config = dict(
    noise_aug=0.002,
    n_mels=64,
    text_encoder_positions='learned',
)
Rows from block 4 of the audio encoder of a small contrastive audio-text model, named by matrix and row number. Rows with one number belong to one neuron. Each number is 50 + 10 x the weight over its row's rms, rounded and kept within 0 to 99. All counts start at 0. After the name is the row's rms in percent of the matrix's.
After each neuron's rows are labels from the 100 clips, of 14848, where the neuron reaches its highest value: "band" is the frequency band that holds the peak; "strongest on" is what is common among them. Only what is clearly more common there than usual is listed. The data: synthesised imitations of 52 everyday sounds, one a clip. In brackets: how many of the 100.
# fc1: MLP up (encoder.blocks.4.mlp.fc1.weight, 384x96), inputs 0-95
# fc2: MLP down (encoder.blocks.4.mlp.fc2.weight, 96x384, transposed), outputs 0-95

fc1.273 102:59 50 59 39 56 53 43 63 42 61 49 47 57 57 47 60 53 42 54 42 42 49 51 67 40 51 46 63 36 36 64 65 34 59 33 55 57 44 45 55 66 42 46 47 64 39 46 60 43 55 37 48 37 49 61 54 62 55 50 75 72 47 50 46 59 55 44 39 41 35 58 65 48 51 55 52 56 42 49 60 58 53 44 34 43 48 47 37 10 49 47 52 49 49 63 59
fc2.273 091:47 42 45 60 40 42 58 57 58 71 47 51 52 65 46 47 44 56 49 42 63 53 37 56 59 37 43 68 44 50 65 36 50 71 47 46 53 42 46 62 30 51 25 56 54 46 54 41 35 68 43 51 43 46 56 38 63 40 25 58 61 54 33 39 55 56 51 45 58 39 51 64 48 57 40 61 60 58 38 47 56 54 39 36 53 53 66 61 33 43 50 42 45 41 47 61
band: 250 to 500 Hz (41)
strongest on: people (46); thin (high-pass) (35); chatter (30)

fc1.60 096:51 55 50 37 53 44 49 35 35 39 57 69 59 53 29 50 36 29 63 42 46 60 57 50 42 62 45 51 52 57 48 35 48 29 55 44 44 53 60 49 56 51 55 50 50 62 37 67 53 49 57 50 61 59 59 57 51 67 48 46 56 32 43 63 45 42 38 61 52 31 31 59 43 64 45 37 65 57 37 41 56 47 73 41 47 52 54 56 27 67 47 53 54 59 56 48
fc2.60 098:50 68 53 47 44 52 44 55 55 42 59 46 47 45 61 53 55 40 47 43 48 55 41 26 34 47 25 62 60 50 53 46 45 70 54 56 47 53 56 45 62 56 53 47 50 48 61 50 41 57 44 51 49 53 29 48 54 55 46 76 25 41 60 49 69 61 59 58 53 47 51 57 45 34 45 72 42 53 48 49 62 58 25 67 45 42 51 54 32 42 43 47 34 41 59 54
band: 1000 to 2000 Hz (31)
strongest on: machines and effects (55); sawing (46)

fc1.139 094:56 38 45 48 55 53 46 39 63 41 43 59 57 30 42 56 47 49 44 57 50 53 55 50 57 56 49 35 67 45 63 27 62 49 73 42 33 61 42 48 51 35 50 42 39 38 46 53 45 65 58 56 55 51 45 52 41 51 42 32 54 66 38 69 66 49 49 57 55 50 54 46 32 44 50 38 49 55 62 68 64 43 60 41 52 46 59 42 67 41 55 58 41 73 38 35
fc2.139 156:53 35 46 52 55 53 54 38 56 61 31 54 61 65 54 50 51 54 51 56 42 53 69 38 32 33 45 61 59 58 48 53 43 46 50 27 38 55 49 56 48 52 38 46 43 35 65 50 53 51 43 58 63 38 46 54 45 44 55 56 49 39 57 34 72 58 52 28 48 55 39 50 54 41 48 55 45 66 50 44 78 74 50 52 45 48 40 52 56 47 33 49 69 68 46 40
band: 1000 to 2000 Hz (38)
strongest on: machines and effects (75); whoosh (74)

fc1.49 103:57 39 36 37 57 42 60 44 36 46 51 47 58 51 69 43 44 56 64 55 48 56 36 52 46 67 68 31 56 45 58 37 60 48 61 51 43 53 50 54 38 38 38 59 50 56 52 48 41 36 58 45 58 47 45 56 36 69 45 60 49 55 50 50 45 63 48 49 36 41 52 25 37 46 52 49 40 81 61 54 39 51 54 38 61 55 53 41 62 72 48 39 65 63 47 56
fc2.49 098:65 34 54 41 44 56 60 45 21 52 55 48 54 52 53 57 52 59 42 36 60 49 61 57 62 62 35 57 42 45 50 40 54 38 35 30 50 27 55 45 49 59 52 42 66 57 52 56 36 47 40 46 54 59 39 36 38 68 48 67 65 43 44 56 54 49 52 49 48 55 49 53 63 47 62 54 45 53 51 50 49 36 42 45 67 38 71 62 76 49 62 53 40 50 40 42
band: 1000 to 2000 Hz (43)
strongest on: reverberation (74); text has "room" (74); text has "reverberant" (74); group: people (45)

fc1.303 104:55 54 46 25 50 58 63 52 52 56 33 36 40 62 58 47 51 48 43 37 45 58 40 44 39 60 36 50 63 45 62 30 38 48 50 57 48 57 43 50 53 51 67 42 50 70 27 39 65 38 55 61 31 37 47 59 69 50 48 27 53 48 44 40 56 60 53 35 41 60 45 52 67 66 37 51 59 50 40 55 52 49 54 44 49 41 44 63 59 40 55 49 47 55 48 66
fc2.303 104:58 32 53 65 29 40 31 63 49 58 48 58 51 68 37 68 51 45 46 36 46 66 53 57 71 41 56 37 47 60 59 62 60 46 44 49 32 60 56 60 50 62 61 51 53 43 45 35 56 50 66 31 63 42 45 54 45 43 42 31 57 40 56 53 35 46 45 57 45 52 54 67 57 44 50 52 47 52 68 38 63 40 54 35 50 53 48 34 65 55 49 56 39 54 44 56
band: 4000 to 8000 Hz (52)
strongest on: household (45); hammering (32)

fc1.284 084:70 43 49 58 52 52 73 60 49 35 51 66 43 58 30 59 49 41 46 60 47 42 43 51 54 48 43 68 63 54 75 37 45 70 48 34 52 50 46 50 53 53 47 44 51 64 51 56 52 47 44 53 26 47 63 62 49 50 42 42 41 53 33 36 54 43 45 45 33 55 52 44 45 46 61 44 47 38 42 36 29 57 48 55 62 57 46 45 44 50 34 48 37 53 55 75
fc2.284 064:55 57 28 62 59 59 48 34 49 49 36 39 43 45 36 40 39 55 41 45 48 40 29 56 37 47 42 44 57 59 44 28 50 62 56 50 53 38 51 72 55 57 43 57 66 45 51 63 44 55 49 39 44 43 44 46 45 45 49 49 56 66 65 40 55 56 49 38 48 60 33 68 67 22 65 38 42 49 50 58 57 64 55 54 57 46 45 56 42 50 46 54 54 70 56 56
band: 250 to 500 Hz (48)
strongest on: nature (60); wind (46)

fc1.34 123:50 45 50 39 61 49 44 50 59 66 56 51 53 57 64 46 48 52 52 39 47 51 31 50 51 58 53 43 36 48 39 51 42 50 49 42 53 43 56 58 47 37 35 67 44 41 48 59 64 55 59 41 55 70 58 56 41 52 37 72 48 29 59 59 51 49 60 55 54 29 30 46 49 57 59 46 64 51 59 53 47 74 23 79 41 53 40 49 60 38 46 41 36 54 50 47
fc2.34 133:44 64 49 46 68 55 41 53 31 36 54 68 48 48 46 42 39 57 48 62 48 44 59 43 49 50 43 63 39 39 46 64 52 46 53 58 42 58 36 40 72 49 59 35 53 57 72 36 39 63 55 41 37 54 50 48 50 39 60 49 54 56 44 35 54 52 52 64 50 49 61 72 41 49 69 48 31 51 45 48 46 55 53 41 71 56 35 52 43 60 27 59 48 56 40 62
band: 500 to 1000 Hz (33); 1000 to 2000 Hz (31)
strongest on: machines and effects (68); helicopter (56)

fc1.148 101:58 37 42 60 53 50 61 36 35 59 58 54 48 43 37 62 67 48 44 50 30 31 46 36 52 48 59 49 50 59 47 68 55 40 57 45 32 58 61 51 53 44 35 37 61 63 56 43 32 52 77 54 74 55 55 46 55 50 46 30 47 49 73 40 50 54 59 47 44 58 39 44 44 64 58 49 53 40 44 48 52 42 47 53 38 39 51 49 43 72 47 58 43 59 58 48
fc2.148 088:46 44 47 48 62 33 33 52 44 64 44 58 40 55 44 34 64 60 66 65 55 57 56 51 34 40 45 38 64 69 59 50 31 51 62 44 44 54 50 58 43 48 50 62 52 25 53 37 49 53 38 31 37 42 59 45 58 33 53 58 69 60 52 63 45 46 50 47 51 64 54 54 55 61 43 41 31 53 55 58 72 35 44 47 52 62 51 46 44 57 52 59 34 48 53 58
band: 1000 to 2000 Hz (34)
strongest on: car horn (35); crying baby (26)

fc1.72 122:63 47 47 63 38 58 58 57 61 55 54 49 50 62 65 38 67 38 43 36 57 64 59 63 53 49 44 38 39 73 71 65 64 56 43 51 53 34 50 59 48 46 46 54 63 52 45 39 47 46 50 48 35 37 47 61 60 49 53 52 57 54 29 45 60 64 63 33 32 48 45 58 68 39 50 71 53 45 58 47 41 45 40 57 47 42 37 54 46 53 30 47 45 55 48 36
fc2.72 129:42 55 48 49 25 62 47 55 42 68 38 66 65 51 42 62 65 52 33 61 62 41 39 38 59 51 58 32 56 64 35 54 52 50 53 55 46 32 45 48 59 55 60 48 50 55 41 51 77 49 48 32 40 46 54 55 49 38 83 40 41 52 36 50 59 65 44 43 36 42 46 64 58 48 54 40 56 41 49 58 39 47 57 63 46 53 44 51 60 47 52 46 42 46 54 50
band: 500 to 1000 Hz (31)
strongest on: signals (37)

fc1.268 155:48 52 49 31 54 44 54 51 46 51 50 67 37 42 60 48 63 44 49 50 61 71 49 63 38 37 39 53 41 83 56 54 42 39 43 70 59 47 56 58 51 52 39 42 65 50 61 32 33 56 52 37 60 52 66 46 54 57 41 60 48 45 28 28 53 51 47 60 56 62 45 53 37 52 56 54 44 51 40 52 50 75 48 42 50 51 47 42 57 55 48 42 50 57 62 33
fc2.268 160:38 64 50 48 54 56 64 45 31 39 59 54 59 36 52 46 55 44 50 55 52 45 51 52 54 55 59 41 54 50 47 45 65 59 62 51 32 49 36 68 48 63 44 61 57 67 48 60 54 36 43 55 48 38 23 53 43 54 46 53 55 49 54 48 37 58 62 24 43 34 66 35 63 66 48 40 32 37 63 51 59 45 51 52 35 64 55 65 45 64 55 56 43 59 52 41
band: 500 to 1000 Hz (77)
strongest on: signals (86); siren (84)

fc1.340 097:49 47 51 47 42 59 37 36 42 47 58 23 56 36 67 35 33 55 42 67 59 48 36 57 64 49 60 48 52 55 52 42 50 49 32 49 56 51 45 58 48 60 46 49 36 68 53 37 52 43 42 38 69 51 53 48 46 58 58 38 45 57 75 48 56 62 58 39 49 45 65 38 49 47 45 47 37 63 69 35 54 39 65 56 48 62 66 43 56 49 44 45 38 35 62 55
fc2.340 050:59 45 42 36 35 59 45 60 51 45 27 52 59 54 56 29 46 38 68 43 54 44 47 58 41 41 63 44 45 33 43 47 54 58 79 44 46 42 57 44 50 55 59 47 58 53 50 49 38 46 47 56 45 33 41 35 46 55 46 29 62 41 55 49 51 57 43 43 43 39 69 71 57 45 48 51 57 51 58 47 49 54 40 37 33 61 62 64 47 56 69 45 72 46 44 60
band: 500 to 1000 Hz (47)
strongest on: siren (53); signals (53)

fc1.349 094:55 58 39 36 43 51 42 57 54 50 44 45 37 35 51 53 61 45 43 52 57 45 64 48 44 54 47 82 48 41 44 46 43 48 65 49 71 54 46 57 44 39 46 70 51 34 38 47 56 45 63 45 43 47 42 61 49 50 56 45 61 56 26 51 55 30 66 59 49 54 60 39 56 67 76 57 61 49 55 63 55 25 51 43 44 53 40 50 45 48 37 50 44 51 31 50
fc2.349 063:41 61 61 57 49 45 50 25 30 41 52 39 35 52 53 47 70 41 49 40 55 51 42 60 42 60 36 38 40 40 40 73 55 32 59 56 44 62 31 56 59 66 48 58 57 53 49 32 55 51 52 66 46 51 38 43 47 72 53 46 46 59 52 40 62 61 33 57 39 56 52 46 49 47 46 67 48 64 61 45 47 37 67 49 54 61 32 35 54 49 50 46 55 50 52 50
band: 250 to 500 Hz (46)
strongest on: white noise (35)

fc1.356 098:54 55 54 28 50 42 47 58 55 59 41 33 28 48 49 51 38 58 54 49 50 59 58 72 51 78 52 61 69 60 13 56 32 65 52 60 42 72 49 52 41 48 53 42 57 31 43 59 42 56 46 50 36 58 56 52 48 33 49 50 47 36 44 49 56 51 50 52 56 48 48 46 45 40 44 51 49 48 68 48 40 47 52 58 40 44 54 52 49 64 67 50 50 48 40 52
fc2.356 110:55 63 24 46 55 47 47 62 49 57 49 37 52 45 39 44 49 61 69 54 39 62 45 33 47 42 48 46 32 47 50 61 38 49 51 50 60 61 55 52 49 54 55 64 72 59 68 46 52 58 62 67 35 65 42 56 48 44 56 59 45 29 57 64 42 55 43 40 50 48 51 64 45 43 56 50 58 34 63 32 60 42 42 43 30 44 49 51 38 76 58 44 61 45 47 48
band: 500 to 1000 Hz (62)
strongest on: signals (54); siren (47)

fc1.305 096:41 57 63 54 44 36 62 46 54 62 41 49 36 53 68 48 38 50 48 58 50 53 47 55 44 69 49 58 32 57 56 44 51 51 69 60 60 39 39 59 62 60 51 46 43 51 34 57 49 54 49 45 41 38 52 41 66 52 63 52 50 38 45 46 56 56 65 45 61 58 71 52 42 60 50 40 45 53 50 34 56 50 78 37 61 42 44 41 53 20 47 33 59 32 60 51
fc2.305 075:46 65 53 49 38 65 48 46 69 64 42 51 38 39 58 49 65 31 48 54 56 42 47 60 47 38 48 50 54 42 53 46 55 64 43 55 47 66 44 48 48 32 42 40 51 56 57 56 50 54 36 49 38 53 66 56 57 48 35 60 50 72 52 45 50 38 49 37 47 61 37 36 67 42 55 35 41 37 50 44 75 47 31 50 73 46 52 66 38 53 52 45 53 35 40 37
band: 500 to 1000 Hz (39)
strongest on: nature (46)